python train.py --tokenizer="word" --text_encoder_fused_qkv=true --max_precond_dim=1024 --final_lr_fraction=0.05
Rows from block 4 of the image encoder of a small contrastive image-text model, named by matrix and row number. Rows with one number belong to one channel. Each number is 50 + 12 x the weight over its row's rms, rounded and kept within 0 to 99. All counts start at 0.
After each channel's rows are labels from the 100 images, of 14976, where the channel reaches its highest value: "top examples" is what is common among them; "lies over" is the class under the peak. Only what is clearly more common there than usual is listed. The data: rendered made-up planets. In brackets: how many of the 100, against the usual share in percent.
# convs0: expand pointwise conv (encoder.blocks.4.convs.0.weight, 96x24x1x1), inputs 0-23
# convs1: depthwise 3x3 conv (encoder.blocks.4.convs.1.weight, 96x1x3x3, trained with AdamW), a 3x3 kernel
# convs2: project pointwise conv (encoder.blocks.4.convs.2.weight, 24x96x1x1, transposed), outputs 0-23

convs0.88:48 64 48 52 55 63 53 69 59 41 57 38 71 39 25 39 26 56 35 50 59 52 53 43
convs1.88:46 26 55 42 72 48 52 42 42
convs2.88:60 70 63 45 36 32 59 67 36 47 57 66 50 51 57 50 33 48 71 53 40 52 30 58
top examples: lava world (59 vs 14.7)
lies over: planet (85 vs 23.7)

convs0.87:50 21 48 27 36 57 58 55 52 57 45 47 49 50 39 51 51 50 45 85 59 59 51 61
convs1.87:34 57 51 39 76 57 49 44 40
convs2.87:44 24 57 34 34 52 45 39 62 36 34 48 66 45 41 34 62 52 41 66 48 59 65 51
top examples: desert world (90 vs 13.8); polar caps (65 vs 26.6)
lies over: planet (79 vs 23.7)

convs0.14:52 37 48 57 43 23 42 48 39 45 67 47 54 60 55 41 52 43 65 66 54 19 46 65
convs1.14:57 67 61 59 69 64 45 64 51
convs2.14:34 61 50 70 75 46 29 48 45 42 53 44 53 31 47 47 42 48 53 44 51 43 80 56
top examples: cratered rock (100 vs 14.1); gibbous (62 vs 25.4)
lies over: planet (100 vs 23.7)

convs0.76:29 48 66 47 49 38 54 53 60 71 45 77 34 48 44 58 44 57 27 53 50 36 47 39
convs1.76:49 51 40 66 72 57 63 65 45
convs2.76:54 56 44 38 50 41 27 25 66 53 51 47 30 40 53 36 45 54 58 44 52 47 25 65
top examples: banded gas giant (100 vs 14.4); gibbous (57 vs 25.4)
lies over: planet (100 vs 23.7)

convs0.78:47 56 68 68 43 70 65 54 31 35 53 67 68 46 46 46 39 49 58 52 34 37 44 35
convs1.78:60 54 49 42 56 78 66 55 53
convs2.78:66 65 53 69 43 50 45 60 47 55 50 70 66 53 35 46 61 52 53 37 32 60 23 42
top examples: lava world (99 vs 14.7); full (57 vs 25.3)
lies over: planet (91 vs 23.7)

convs0.35:56 55 54 50 78 46 36 59 64 66 53 53 54 52 35 39 47 32 40 68 38 68 63 42
convs1.35:40 53 37 59 63 43 66 43 30
convs2.35:61 45 57 36 55 59 53 40 34 62 35 73 46 56 58 27 34 42 46 49 60 35 65 37
top examples: banded gas giant (39 vs 14.4); ocean world (34 vs 14.4)
lies over: planet (90 vs 23.7)

convs0.85:41 41 52 34 41 65 52 36 59 58 54 45 37 66 30 62 55 33 70 43 62 57 70 52
convs1.85:47 64 52 81 58 50 50 51 59
convs2.85:47 44 35 40 50 34 38 69 74 57 68 32 52 50 24 58 52 36 53 51 46 55 56 51
top examples: ocean world (100 vs 14.4); full (61 vs 25.3)
lies over: planet (96 vs 23.7)

convs0.19:23 67 60 67 58 66 58 45 51 57 57 45 70 42 55 50 55 64 52 46 38 53 74 42
convs1.19:39 30 57 45 51 69 33 52 43
convs2.19:38 55 45 39 61 36 69 42 55 56 58 57 80 47 58 41 54 48 28 47 72 47 39 56
top examples: ocean world (41 vs 14.4)
lies over: ring (37 vs 3.2)

convs0.57:31 36 57 55 46 37 45 36 45 68 50 39 62 49 55 71 28 37 30 41 53 61 46 56
convs1.57:58 72 45 62 68 52 56 62 41
convs2.57:40 73 30 46 33 46 58 49 44 37 51 50 38 61 53 48 46 47 42 65 43 49 21 33
top examples: polar caps (62 vs 26.6); full (54 vs 25.3); banded gas giant (46 vs 14.4); kind: cloud-covered world (34 vs 14.5)
lies over: planet (98 vs 23.7)

convs0.17:43 44 34 32 50 52 51 62 76 40 40 59 65 49 43 32 34 53 39 37 48 32 40 41
convs1.17:47 80 36 55 53 40 46 46 45
convs2.17:44 42 49 53 37 68 48 57 42 62 56 44 48 56 54 43 87 59 65 31 66 39 45 49
top examples: ocean world (97 vs 14.4)
lies over: planet (89 vs 23.7)

convs0.81:53 36 61 40 38 52 35 63 55 43 53 73 55 44 65 43 55 62 46 59 56 31 66 75
convs1.81:48 43 47 58 83 57 54 52 51
convs2.81:57 54 75 39 62 46 40 35 46 51 29 59 76 34 54 63 59 44 57 57 47 44 56 67
top examples: desert world (95 vs 13.8)
lies over: planet (86 vs 23.7)

convs0.68:55 68 52 50 65 31 56 46 17 72 58 53 50 40 47 30 47 49 55 58 44 59 60 44
convs1.68:46 43 47 27 32 34 53 57 56
convs2.68:54 47 62 44 46 35 51 53 62 65 32 23 66 41 42 77 60 49 51 38 54 47 36 48
top examples: glowing rim (87 vs 40.1); desert world (31 vs 13.8)
lies over: planet (92 vs 23.7)

convs0.12:44 52 55 59 30 29 51 49 26 51 54 74 34 51 54 66 35 40 59 49 33 49 53 45
convs1.12:38 57 47 53 52 73 45 50 73
convs2.12:64 51 65 55 49 40 39 35 67 59 49 68 53 39 39 51 41 50 77 42 33 41 46 33
top examples: banded gas giant (100 vs 14.4); gibbous (53 vs 25.4)
lies over: planet (100 vs 23.7)

convs0.82:42 67 48 63 58 58 70 53 44 47 49 41 52 49 66 75 74 56 49 60 36 29 48 48
convs1.82:75 66 53 61 39 56 62 53 50
convs2.82:61 40 47 47 45 53 51 18 56 60 35 51 60 52 29 42 42 28 42 57 57 58 69 42
top examples: cloud-covered world (51 vs 14.5); cracked ice world (47 vs 14.1)
lies over: planet (89 vs 23.7)

convs0.41:68 65 56 52 37 74 49 52 56 44 57 63 47 50 69 46 54 71 43 52 63 64 37 30
convs1.41:46 33 65 32 62 46 42 54 36
convs2.41:50 63 44 55 67 62 55 39 59 69 40 48 53 45 72 57 59 65 65 68 75 48 57 50
top examples: ocean world (53 vs 14.4)
lies over: planet (87 vs 23.7)

convs0.51:57 35 75 38 24 41 45 46 40 43 47 61 57 36 52 47 43 36 42 69 37 62 51 39
convs1.51:54 45 36 60 65 31 59 53 34
convs2.51:51 63 48 21 45 67 50 42 57 43 60 68 52 27 64 51 36 63 46 63 38 46 59 55
top examples: glowing rim (82 vs 40.1); desert world (74 vs 13.8); half lit (52 vs 24.8)
lies over: planet (95 vs 23.7)

convs0.54:47 44 71 77 58 41 53 31 47 47 56 60 48 66 48 42 42 42 54 37 58 69 73 47
convs1.54:28 46 40 41 64 32 53 56 48
convs2.54:63 38 62 69 62 35 27 61 64 71 48 44 59 34 69 40 53 45 52 40 49 53 45 52
top examples: polar caps (68 vs 26.6); ocean world (42 vs 14.4)
lies over: planet (82 vs 23.7)

convs0.91:55 41 55 40 56 33 46 46 71 48 51 36 37 41 78 39 42 67 46 41 72 59 40 50
convs1.91:37 57 68 67 54 59 38 40 40
convs2.91:40 42 53 50 48 56 56 54 61 37 42 49 66 53 45 74 46 24 77 61 49 58 55 32
top examples: polar caps (58 vs 26.6); ocean world (51 vs 14.4); desert world (45 vs 13.8)
lies over: planet (93 vs 23.7)

convs0.86:59 61 65 55 54 88 69 46 42 41 47 29 57 46 58 61 55 53 40 50 45 48 47 61
convs1.86:46 46 28 33 47 69 60 51 55
convs2.86:48 43 52 68 45 63 34 48 48 51 57 68 40 79 48 57 52 38 42 37 46 27 32 41
top examples: polar caps (57 vs 26.6)
lies over: planet (81 vs 23.7)

convs0.95:52 44 39 36 47 51 70 44 39 46 49 45 38 53 54 66 29 48 57 54 21 52 58 75
convs1.95:43 47 51 39 82 57 55 51 56
convs2.95:65 59 44 52 51 32 57 70 47 45 61 29 72 43 48 69 36 54 29 51 42 49 38 51
top examples: crescent (64 vs 24.6); cracked ice world (53 vs 14.1); cloud-covered world (40 vs 14.5)
lies over: planet (100 vs 23.7)

convs0.37:59 61 45 55 45 34 56 55 53 64 78 57 42 35 44 42 41 57 35 65 46 29 68 39
convs1.37:40 50 36 48 55 36 41 42 25
convs2.37:67 64 33 44 47 34 56 68 50 19 48 60 57 47 73 45 48 54 50 64 48 47 58 52
top examples: banded gas giant (34 vs 14.4)
lies over: planet (63 vs 23.7); ring (37 vs 3.2)

convs0.6:56 45 45 55 50 52 60 53 77 41 42 31 41 32 37 40 67 62 38 46 54 60 72 58
convs1.6:48 36 32 69 62 44 61 59 52
convs2.6:52 52 51 25 34 65 44 62 45 62 58 46 49 53 53 74 54 34 61 50 26 60 62 61
top examples: cloud-covered world (75 vs 14.5); full (60 vs 25.3)
lies over: planet (98 vs 23.7)

convs0.36:30 51 45 76 51 70 55 70 58 41 41 48 64 34 49 49 39 41 42 49 29 51 57 59
convs1.36:56 50 58 24 49 56 56 31 40
convs2.36:70 70 59 57 52 44 45 65 52 50 63 52 16 46 55 62 42 47 37 51 54 62 33 51
top examples: rings (65 vs 33.7); cracked ice world (44 vs 14.1); cloud-covered world (34 vs 14.5)
lies over: planet (49 vs 23.7)

convs0.1:68 69 42 41 36 31 60 69 42 44 44 39 49 39 61 27 51 42 45 62 38 39 48 58
convs1.1:46 82 65 52 50 56 49 51 46
convs2.1:66 55 41 47 42 60 48 44 48 65 38 44 62 49 41 24 64 40 28 36 57 59 54 29
top examples: cloud-covered world (68 vs 14.5); crescent (61 vs 24.6)
lies over: planet (91 vs 23.7)

convs0.93:61 55 43 46 34 32 22 54 27 38 63 55 71 38 50 51 53 52 54 67 56 39 47 46
convs1.93:48 58 73 59 52 64 52 43 68
convs2.93:55 51 57 67 61 47 45 50 32 46 85 48 57 30 47 60 48 44 62 46 41 64 41 33
top examples: cratered rock (68 vs 14.1); gibbous (55 vs 25.4)
lies over: planet (97 vs 23.7)

convs0.16:53 35 53 75 45 35 35 41 49 57 55 46 62 41 78 51 57 34 58 59 42 30 48 59
convs1.16:42 40 38 58 61 62 60 58 73
convs2.16:41 45 55 59 56 66 64 60 39 39 40 38 55 42 39 33 38 23 39 53 52 49 34 71
top examples: cratered rock (98 vs 14.1); gibbous (64 vs 25.4)
lies over: planet (98 vs 23.7)

convs0.63:50 63 41 63 55 55 52 60 64 61 49 54 48 64 57 39 58 52 36 41 68 31 17 61
convs1.63:40 63 62 39 54 74 48 37 45
convs2.63:32 35 32 30 50 63 46 62 46 63 60 47 29 33 56 60 49 36 53 49 52 55 31 57
top examples: cracked ice world (82 vs 14.1); half lit (55 vs 24.8)
lies over: planet (100 vs 23.7)

convs0.2:57 61 63 69 27 37 38 52 52 34 47 65 51 50 62 55 60 51 29 40 57 57 28 44
convs1.2:43 39 54 37 40 59 37 54 26
convs2.2:71 58 53 47 73 26 42 42 62 70 46 54 59 48 67 48 54 43 52 66 71 52 45 49
top examples: glowing rim (75 vs 40.1); full (57 vs 25.3); banded gas giant (55 vs 14.4); kind: ocean world (37 vs 14.4)
lies over: planet (92 vs 23.7)

convs0.70:48 31 54 44 53 69 41 45 60 68 56 48 37 38 37 64 44 37 43 63 44 19 48 46
convs1.70:38 46 51 58 38 28 42 30 52
convs2.70:54 74 69 59 30 59 60 42 51 42 31 67 51 67 65 54 47 52 51 30 49 56 47 40
top examples: ocean world (39 vs 14.4)
lies over: planet (54 vs 23.7)

convs0.8:59 65 30 59 49 52 38 37 47 74 60 38 45 49 68 67 44 30 67 57 53 49 53 48
convs1.8:45 39 43 72 67 62 57 62 48
convs2.8:60 33 56 59 55 52 62 66 46 43 41 43 61 47 31 42 23 47 55 48 77 57 37 42
top examples: cracked ice world (94 vs 14.1)
lies over: planet (92 vs 23.7)

convs0.66:41 31 39 28 41 35 58 55 50 33 37 42 56 48 61 62 52 74 51 70 55 44 48 63
convs1.66:54 55 76 50 43 52 47 42 29
convs2.66:59 57 57 53 60 77 41 54 63 44 54 77 29 41 37 41 44 48 61 46 60 64 54 38
top examples: desert world (100 vs 13.8); polar caps (73 vs 26.6)
lies over: planet (50 vs 23.7)